Weights of a small image super-resolution model: arch rcan.
Rows from block 2 of a small image super-resolution model, named by matrix and row number. Rows with one number belong to one channel. Each number is 50 + 15 x the weight over its row's rms, rounded and kept within 0 to 99. All counts start at 0.
After each channel's rows are labels from the 100 images, of 14976, where the channel reaches its highest value: "responds to" is what is common among them. Only what is clearly more common there than usual is listed. The data: rendered made-up planets.
# convs0: first 3x3 conv (model.blocks.2.convs.0.weight, 96x96x3x3, each kernel summed), inputs 0-47
# convs1: second 3x3 conv (model.blocks.2.convs.1.weight, 96x96x3x3, transposed, each kernel summed), outputs 0-47

convs0.21:39 52 26 71 63 49 31 22 57 70 56 53 56 64 51 39 64 30 34 47 62 67 34 49 72 31 27 67 61 64 35 28 71 35 49 38 19 36 74 70 35 37 45 50 63 76 66 68
convs1.21:66 35 44 23 47 36 69 80 41 42 28 46 56 54 53 51 25 69 66 46 47 62 44 27 64 50 75 32 41 53 45 73 54 42 57 37 45 63 23 53 72 46 62 52 63 41 41 69
responds to: crescent; ocean world

convs0.49:42 79 50 38 48 49 57 50 47 68 48 61 89 79 42 38 47 30 61 47 40 26 37 53 62 43 57 49 54 47 67 69 38 32 47 42 54 46 48 44 61 62 65 73 73 61 67 34
convs1.49:48 63 75 35 48 72 36 42 73 32 34 47 61 20 38 63 45 57 47 44 50 65 39 78 35 58 46 22 55 51 42 56 50 76 31 58 65 67 40 43 42 34 26 38 52 20 32 75
responds to: glowing rim; half lit

convs0.5:38 42 56 27 55 31 71 63 39 39 65 63 62 43 64 34 25 50 56 44 37 59 51 47 42 56 60 48 40 35 61 67 31 35 70 46 72 44 39 65 62 48 65 60 40 57 64 47
convs1.5:37 67 66 72 54 60 64 42 37 48 59 47 58 44 23 61 79 60 43 35 58 38 75 50 29 52 33 60 36 38 53 38 51 30 35 26 38 36 68 63 48 71 30 40 30 47 74 26
responds to: glowing rim; half lit; cracked ice world

convs0.14:53 69 36 54 66 49 52 53 39 66 58 69 75 74 38 41 46 30 60 26 49 58 43 57 66 50 60 38 56 48 51 54 33 22 69 63 64 43 56 60 67 50 56 77 66 64 76 29
convs1.14:54 44 58 70 48 62 35 68 67 47 37 38 38 37 83 45 62 36 54 83 67 39 61 69 36 70 38 45 52 60 51 46 51 74 33 49 55 65 45 14 48 58 23 50 32 50 34 40
responds to: glowing rim; half lit

convs0.78:73 70 27 39 51 61 58 44 60 68 39 80 47 69 66 76 51 38 59 66 74 41 52 46 71 69 48 28 47 67 43 50 58 57 38 33 57 33 40 27 66 43 68 67 58 50 59 66
convs1.78:63 36 59 37 59 49 62 48 53 41 33 55 62 46 48 52 23 56 65 32 32 72 32 68 68 44 83 25 55 41 48 75 51 47 70 51 43 80 52 66 40 38 60 45 74 42 32 81
responds to: glowing rim; crescent; cracked ice world

convs0.63:51 39 44 17 09 65 61 53 68 63 51 27 31 28 47 54 31 35 48 54 45 34 70 47 44 59 60 31 38 38 33 27 41 66 55 38 64 39 40 27 37 40 42 46 56 26 36 58
convs1.63:38 76 24 60 45 58 41 23 40 59 70 41 45 52 34 67 69 50 40 38 53 29 69 50 39 55 25 69 32 61 55 40 58 45 62 59 34 36 52 63 47 71 51 38 25 67 79 34
responds to: lava world; rings

convs0.42:40 42 48 24 29 21 74 58 66 42 68 49 45 37 49 50 21 43 60 52 41 47 48 41 42 55 53 41 32 32 48 73 34 52 62 25 66 46 31 51 58 47 73 47 43 25 54 67
convs1.42:37 71 62 61 38 60 51 41 41 46 72 38 58 45 34 61 74 44 45 50 59 32 69 48 30 58 12 53 29 30 48 34 42 37 29 30 34 26 64 51 55 67 27 37 22 38 68 21
responds to: glowing rim; cracked ice world; full

convs0.3:52 40 20 34 39 68 51 37 65 76 45 33 40 09 47 49 54 32 33 63 57 29 28 38 55 35 41 36 34 75 44 37 57 71 56 37 47 19 48 34 26 29 33 40 57 56 40 87
convs1.3:40 69 48 68 40 60 30 32 37 52 54 50 46 49 26 73 63 63 35 37 61 24 64 45 45 52 30 64 30 37 51 36 59 33 40 44 39 38 69 61 41 76 43 37 24 49 88 29
responds to: crescent

convs0.22:34 27 68 55 49 66 29 46 49 31 55 35 23 25 36 43 68 63 20 48 39 65 62 51 40 37 48 52 45 46 34 46 58 52 49 66 44 68 67 60 42 43 43 26 43 53 35 29
convs1.22:74 37 32 78 84 74 34 58 51 43 59 50 53 37 57 34 68 25 78 75 49 37 78 42 65 64 30 28 52 67 39 36 39 50 27 46 62 56 56 35 61 55 42 49 38 43 53 42
responds to: crescent; ocean world

convs0.37:46 59 41 24 49 36 56 53 46 36 59 58 64 38 42 53 13 33 62 58 55 56 54 38 52 56 57 39 16 21 42 67 27 48 64 32 96 35 58 54 66 47 65 51 48 52 82 34
convs1.37:36 60 65 68 47 62 40 44 34 48 54 42 49 45 31 48 80 50 39 46 55 27 73 48 35 64 20 59 33 38 54 32 52 27 25 32 36 30 51 50 48 72 28 43 28 44 55 23
responds to: half lit; glowing rim; cracked ice world

convs0.28:69 70 25 37 43 38 62 54 72 68 65 68 73 71 72 64 37 28 57 56 65 32 34 35 61 60 35 41 44 68 53 62 34 54 33 36 64 32 39 40 61 43 60 70 68 44 66 66
convs1.28:50 36 87 49 45 43 51 41 51 37 28 41 61 46 36 42 47 63 49 34 47 72 53 59 40 43 75 32 57 57 45 64 33 38 38 52 42 86 43 48 29 36 48 32 74 48 18 74
responds to: crescent; glowing rim

convs0.75:61 45 71 29 55 70 46 58 54 64 55 61 14 49 56 67 72 76 65 64 65 72 80 58 53 66 72 40 44 64 44 49 70 60 42 69 64 77 41 47 44 55 57 63 41 65 37 48
convs1.75:31 61 35 35 68 65 33 52 50 52 57 31 34 31 73 41 67 65 37 41 31 32 62 59 25 45 40 38 41 76 51 30 64 52 55 49 45 38 38 61 56 42 53 25 48 34 60 45
responds to: glowing rim; cracked ice world

convs0.6:29 26 49 36 52 14 62 58 39 37 67 70 44 24 59 14 50 44 61 50 29 44 36 61 39 59 52 51 47 50 69 61 39 35 62 48 61 60 24 58 66 47 60 47 34 49 38 58
convs1.6:38 47 52 61 39 58 33 38 40 50 38 54 54 42 29 55 69 38 31 46 61 27 70 52 41 63 33 55 44 40 56 30 50 42 31 24 36 33 51 57 50 77 31 42 19 44 55 16
responds to: glowing rim; cracked ice world

convs0.40:35 60 42 39 28 36 72 54 57 44 71 35 81 57 56 39 38 32 65 34 31 38 25 42 36 37 34 54 41 41 60 70 36 40 68 40 54 39 30 58 57 55 41 50 71 46 77 49
convs1.40:47 55 63 36 49 68 30 55 77 36 31 44 39 20 65 52 46 52 56 49 48 49 48 73 35 64 40 22 42 58 40 50 41 84 40 52 58 63 26 29 33 33 21 42 41 26 28 65
responds to: glowing rim; half lit

convs0.65:52 50 26 40 30 34 36 24 58 66 35 41 54 58 35 56 35 26 30 56 69 29 21 29 70 42 27 28 34 54 41 32 34 62 36 28 45 27 39 33 53 34 42 39 61 34 56 58
convs1.65:49 34 23 47 52 48 52 54 24 43 28 57 31 62 45 36 41 63 32 47 57 44 37 21 68 50 70 40 70 71 29 48 54 30 66 41 46 31 41 54 50 60 54 59 64 67 36 42
responds to: crescent; cracked ice world

convs0.29:69 71 37 60 72 75 17 36 54 54 37 61 23 39 63 76 63 54 42 72 72 67 57 68 49 55 46 51 38 56 28 40 66 66 57 61 64 42 77 50 21 41 34 33 45 60 54 52
convs1.29:64 37 41 21 42 31 56 57 29 34 30 55 38 59 39 33 21 69 63 48 39 47 40 20 61 46 60 36 39 56 47 68 35 40 50 35 27 40 24 67 67 47 72 44 64 40 32 61
responds to: half lit; ocean world

convs0.94:35 46 39 53 79 27 57 49 50 40 59 68 41 57 83 40 29 49 61 56 40 73 41 50 44 23 47 67 59 43 59 53 56 33 50 28 42 55 65 74 58 63 54 42 46 67 70 66
convs1.94:36 31 41 42 27 34 45 44 34 33 31 56 23 48 30 45 73 71 16 29 39 35 58 35 27 53 63 58 43 74 50 47 68 45 53 34 19 36 17 63 39 52 56 35 54 53 27 35
responds to: glowing rim; half lit

convs0.84:65 57 26 41 43 50 57 42 42 78 32 72 58 74 52 56 56 32 48 71 71 40 42 43 73 67 32 26 42 77 52 37 45 41 31 34 46 32 48 29 68 31 73 68 65 52 61 59
convs1.84:61 32 55 26 60 55 49 54 53 31 21 41 44 40 49 55 20 77 55 31 38 76 37 55 44 45 82 36 53 31 43 74 48 54 65 61 49 74 40 60 33 29 47 54 80 29 28 74
responds to: crescent; glowing rim

convs0.24:75 74 31 38 52 46 61 49 77 60 60 74 62 67 80 74 40 30 49 67 69 36 44 37 62 60 42 35 51 72 61 53 41 63 41 30 73 28 38 36 67 43 50 63 61 42 65 77
convs1.24:44 28 56 58 67 33 60 39 41 36 42 52 43 65 38 40 42 55 49 29 41 65 48 53 54 38 74 50 59 70 51 59 40 30 66 37 25 75 51 61 42 48 68 33 75 68 37 80
responds to: crescent; glowing rim

convs0.15:74 63 40 38 53 57 71 59 60 64 69 81 61 63 60 78 46 39 76 62 67 51 61 50 65 64 61 39 44 67 47 59 44 62 59 31 63 39 52 33 67 56 72 57 62 47 67 81
convs1.15:56 32 57 38 73 63 37 68 58 67 41 57 43 35 78 52 45 36 62 64 67 72 28 72 76 53 60 27 53 53 51 69 46 58 45 43 72 70 63 59 54 47 42 69 43 43 35 55
responds to: glowing rim; half lit; cracked ice world

convs0.72:62 59 35 37 36 28 59 55 64 72 57 72 61 71 77 60 36 35 58 53 56 28 28 35 55 56 44 47 48 74 59 55 41 61 42 32 54 36 34 47 47 60 51 63 59 37 62 72
convs1.72:59 37 76 59 67 43 66 38 44 24 30 56 72 53 32 42 34 58 63 29 39 68 46 50 51 38 79 36 61 50 43 65 49 30 35 46 45 85 57 55 36 36 52 35 71 54 38 87
responds to: crescent; glowing rim

convs0.90:33 42 70 55 68 44 65 58 60 46 80 77 52 42 69 39 59 61 65 36 39 64 53 61 38 59 67 67 57 61 84 61 56 47 68 64 53 63 50 72 47 71 64 71 51 59 48 43
convs1.90:39 40 54 80 60 70 36 45 38 48 34 41 44 38 37 46 71 42 33 59 55 34 72 55 47 62 35 60 56 53 46 27 53 27 25 37 52 36 53 28 50 68 18 51 36 39 49 20
responds to: glowing rim; cracked ice world

convs0.64:50 32 51 30 49 29 64 64 26 42 59 66 28 47 57 27 30 43 54 51 40 45 58 42 53 75 61 42 31 44 61 67 27 34 55 31 66 53 27 48 65 49 68 57 29 37 35 47
convs1.64:40 58 60 59 43 57 58 39 39 46 63 44 77 48 22 56 72 27 46 49 63 27 70 36 35 56 29 56 41 25 50 34 46 38 30 31 35 31 58 40 60 69 34 45 36 40 86 22
responds to: glowing rim; half lit

convs0.18:22 54 71 46 57 31 70 59 56 35 75 67 61 37 65 45 40 74 65 31 25 79 59 64 29 42 66 65 44 40 69 65 41 48 74 61 73 72 57 71 63 63 64 56 50 53 62 37
convs1.18:34 58 58 66 57 66 39 45 39 44 48 39 58 37 37 51 77 38 33 53 60 28 62 53 35 70 26 54 39 49 47 28 57 39 26 25 43 29 45 47 57 60 14 49 29 30 70 26
responds to: glowing rim; cracked ice world; full

convs0.1:70 62 56 44 60 63 48 71 48 74 35 69 53 53 57 72 70 54 54 70 68 52 68 61 71 72 73 29 58 65 48 66 59 60 40 49 54 37 63 29 72 64 68 76 53 64 42 64
convs1.1:43 48 60 25 43 64 36 55 62 39 31 30 41 26 47 36 40 55 58 34 38 60 54 72 24 46 58 23 44 48 44 69 43 70 37 53 44 59 28 56 31 26 30 34 54 22 20 67
responds to: glowing rim; half lit; cracked ice world

convs0.80:73 53 29 39 42 57 53 41 83 71 41 46 45 61 64 83 48 42 46 81 78 45 47 49 70 56 43 27 44 69 34 31 56 71 37 37 68 40 62 33 63 45 38 54 59 47 50 83
convs1.80:38 30 39 35 48 28 60 42 33 46 31 54 33 58 36 33 39 64 42 26 44 51 44 49 49 41 73 40 60 69 59 55 53 39 82 33 29 43 34 79 48 48 63 45 72 47 36 50
responds to: crescent; glowing rim

convs0.17:59 66 23 72 54 60 36 35 48 74 35 48 58 57 43 62 68 44 42 72 72 64 47 50 76 58 35 32 66 65 32 28 73 37 37 40 24 35 77 32 53 36 42 60 63 70 58 71
convs1.17:67 50 41 20 59 65 44 65 54 55 40 44 50 31 64 62 15 66 70 35 47 71 31 50 60 44 64 27 32 22 41 63 35 68 67 78 59 71 41 44 40 27 52 56 67 26 51 73
responds to: crescent; glowing rim; ocean world

convs0.70:68 33 67 33 33 70 30 66 57 38 53 52 32 25 62 57 65 70 43 64 55 48 71 55 26 76 73 35 32 60 52 69 38 72 41 66 55 51 33 26 28 45 58 37 50 46 27 35
convs1.70:58 33 31 22 55 51 42 88 37 47 28 36 30 35 67 37 52 51 52 75 48 43 54 44 50 45 63 31 52 65 32 76 41 35 29 35 44 49 36 40 49 37 45 57 46 29 34 48
responds to: glowing rim; cracked ice world; full

convs0.41:49 66 32 44 43 35 78 63 64 76 68 54 79 72 76 48 43 32 51 50 56 36 38 37 63 48 32 47 42 55 60 41 38 36 45 33 51 41 52 53 68 46 58 74 69 59 71 59
convs1.41:41 47 77 27 43 58 43 49 59 43 22 39 45 36 44 52 44 68 48 38 42 64 52 62 38 46 75 14 47 48 34 62 59 53 38 56 49 71 27 50 38 41 29 38 69 28 21 68
responds to: glowing rim; half lit

convs0.71:40 29 45 32 33 26 68 56 51 32 55 55 55 39 46 28 24 38 67 48 34 35 50 38 48 54 61 46 32 35 48 60 29 50 62 24 66 54 31 39 76 48 70 46 46 20 44 54
convs1.71:38 65 59 63 46 51 30 34 37 51 60 43 59 55 20 54 71 44 36 39 57 27 65 46 34 53 28 57 31 31 64 28 46 42 42 41 34 27 57 64 38 73 36 40 28 44 76 26
responds to: half lit; glowing rim

convs0.43:61 72 26 41 35 35 56 48 70 53 59 47 85 69 61 66 28 16 35 52 71 42 24 31 56 39 26 43 56 65 44 52 42 53 41 26 53 26 40 40 49 43 43 53 72 46 72 73
convs1.43:66 45 50 39 61 60 54 69 43 59 58 37 68 47 75 60 44 32 64 60 77 82 58 42 74 57 62 28 48 51 43 76 32 54 61 46 53 87 42 43 62 54 47 63 54 53 45 65
responds to: crescent; ocean world

convs0.2:47 32 36 30 30 38 58 44 66 47 54 57 41 41 41 51 25 35 55 63 42 48 46 41 54 69 48 31 38 42 43 63 38 41 56 28 62 43 44 51 56 41 77 46 49 26 45 68
convs1.2:33 64 60 72 46 55 60 43 30 52 69 40 56 52 36 57 81 58 39 32 52 29 71 46 30 41 25 69 34 34 56 43 54 23 35 36 28 29 72 73 37 66 35 45 30 41 66 23
responds to: half lit; glowing rim

convs0.44:49 65 36 36 50 43 62 58 46 67 61 66 79 70 52 40 37 31 69 41 59 25 40 37 67 44 52 50 35 45 61 64 30 58 56 33 61 45 35 52 59 47 76 67 64 62 66 57
convs1.44:46 41 67 75 38 79 38 61 80 35 33 47 40 23 66 54 59 42 45 42 41 50 65 68 36 57 58 40 67 52 29 44 52 58 31 56 62 70 60 35 25 38 15 35 46 57 44 54
responds to: glowing rim; half lit

convs0.61:39 69 27 75 70 46 67 19 53 67 46 61 72 65 43 36 46 39 51 36 49 73 34 54 70 45 25 78 54 46 45 18 55 26 65 52 25 54 70 67 59 57 41 74 74 66 71 52
convs1.61:45 40 69 35 42 56 31 76 56 46 22 37 31 30 64 45 57 51 47 65 52 44 57 56 43 53 52 21 37 55 39 66 52 59 38 34 44 60 27 47 34 36 35 44 38 28 19 37
responds to: crescent; ocean world

convs0.33:70 71 32 41 53 43 72 54 63 64 65 71 74 76 64 68 39 32 69 54 64 41 35 41 65 63 43 38 50 68 57 60 37 50 56 35 65 35 39 41 69 46 61 70 70 47 71 67
convs1.33:63 24 58 48 74 71 51 68 44 65 43 47 55 48 69 46 47 34 61 61 71 88 46 55 82 43 66 30 56 42 47 64 33 45 58 57 56 82 59 56 57 55 53 71 58 60 33 63
responds to: glowing rim; crescent

convs0.62:44 31 57 68 38 36 54 56 35 65 54 35 62 73 63 25 44 34 68 43 26 74 34 47 56 39 54 67 64 47 46 58 47 23 56 48 28 51 62 73 63 68 60 70 61 75 56 58
convs1.62:61 40 43 35 78 74 57 69 43 61 26 52 77 40 75 55 31 50 61 60 52 76 41 37 73 43 55 26 43 31 48 72 37 47 50 61 51 68 40 49 65 41 35 78 44 37 55 69
responds to: glowing rim; half lit

convs0.88:35 35 65 28 44 25 67 64 44 34 66 66 42 38 54 48 29 56 64 46 39 50 47 48 48 44 65 51 30 38 63 64 41 45 61 40 74 72 21 51 68 58 65 53 47 38 59 63
convs1.88:27 60 60 51 44 60 36 33 51 39 54 31 58 36 29 48 72 47 36 36 43 24 75 73 16 42 32 51 43 38 51 32 49 60 36 47 38 33 36 46 33 36 18 34 32 29 54 38
responds to: glowing rim; half lit; cracked ice world

convs0.89:70 75 28 45 58 59 64 19 69 73 35 70 79 73 38 74 47 43 58 63 61 36 47 54 70 67 25 30 50 62 54 49 42 61 51 42 66 38 45 31 68 44 58 79 72 53 62 60
convs1.89:41 42 72 49 43 66 31 48 53 33 30 35 35 30 36 37 49 49 57 35 30 67 46 73 22 39 57 28 53 45 39 65 48 57 34 62 36 61 56 58 33 33 21 30 55 22 13 59
responds to: glowing rim; crescent

convs0.55:47 31 34 27 32 43 58 46 68 37 44 44 54 40 37 54 33 34 51 61 58 38 46 29 53 51 45 35 34 24 42 61 28 60 59 24 67 36 39 38 76 41 80 36 68 36 72 53
convs1.55:31 75 66 52 30 63 35 57 56 38 71 33 47 31 35 62 74 43 42 41 57 27 68 63 26 59 13 52 41 42 45 35 44 64 27 36 41 32 47 54 39 50 23 36 19 27 54 19
responds to: half lit; glowing rim

convs0.95:53 67 28 51 59 34 70 54 64 81 65 65 54 67 90 47 42 26 35 55 59 40 40 23 66 43 36 46 54 67 51 41 50 39 36 28 43 41 58 51 61 38 51 71 57 53 64 69
convs1.95:49 27 60 17 50 44 49 52 46 36 17 51 23 47 41 39 27 72 43 36 42 56 47 48 43 48 79 15 22 54 46 67 52 41 45 49 46 51 19 50 39 34 50 33 62 36 29 65
responds to: crescent; glowing rim; ocean world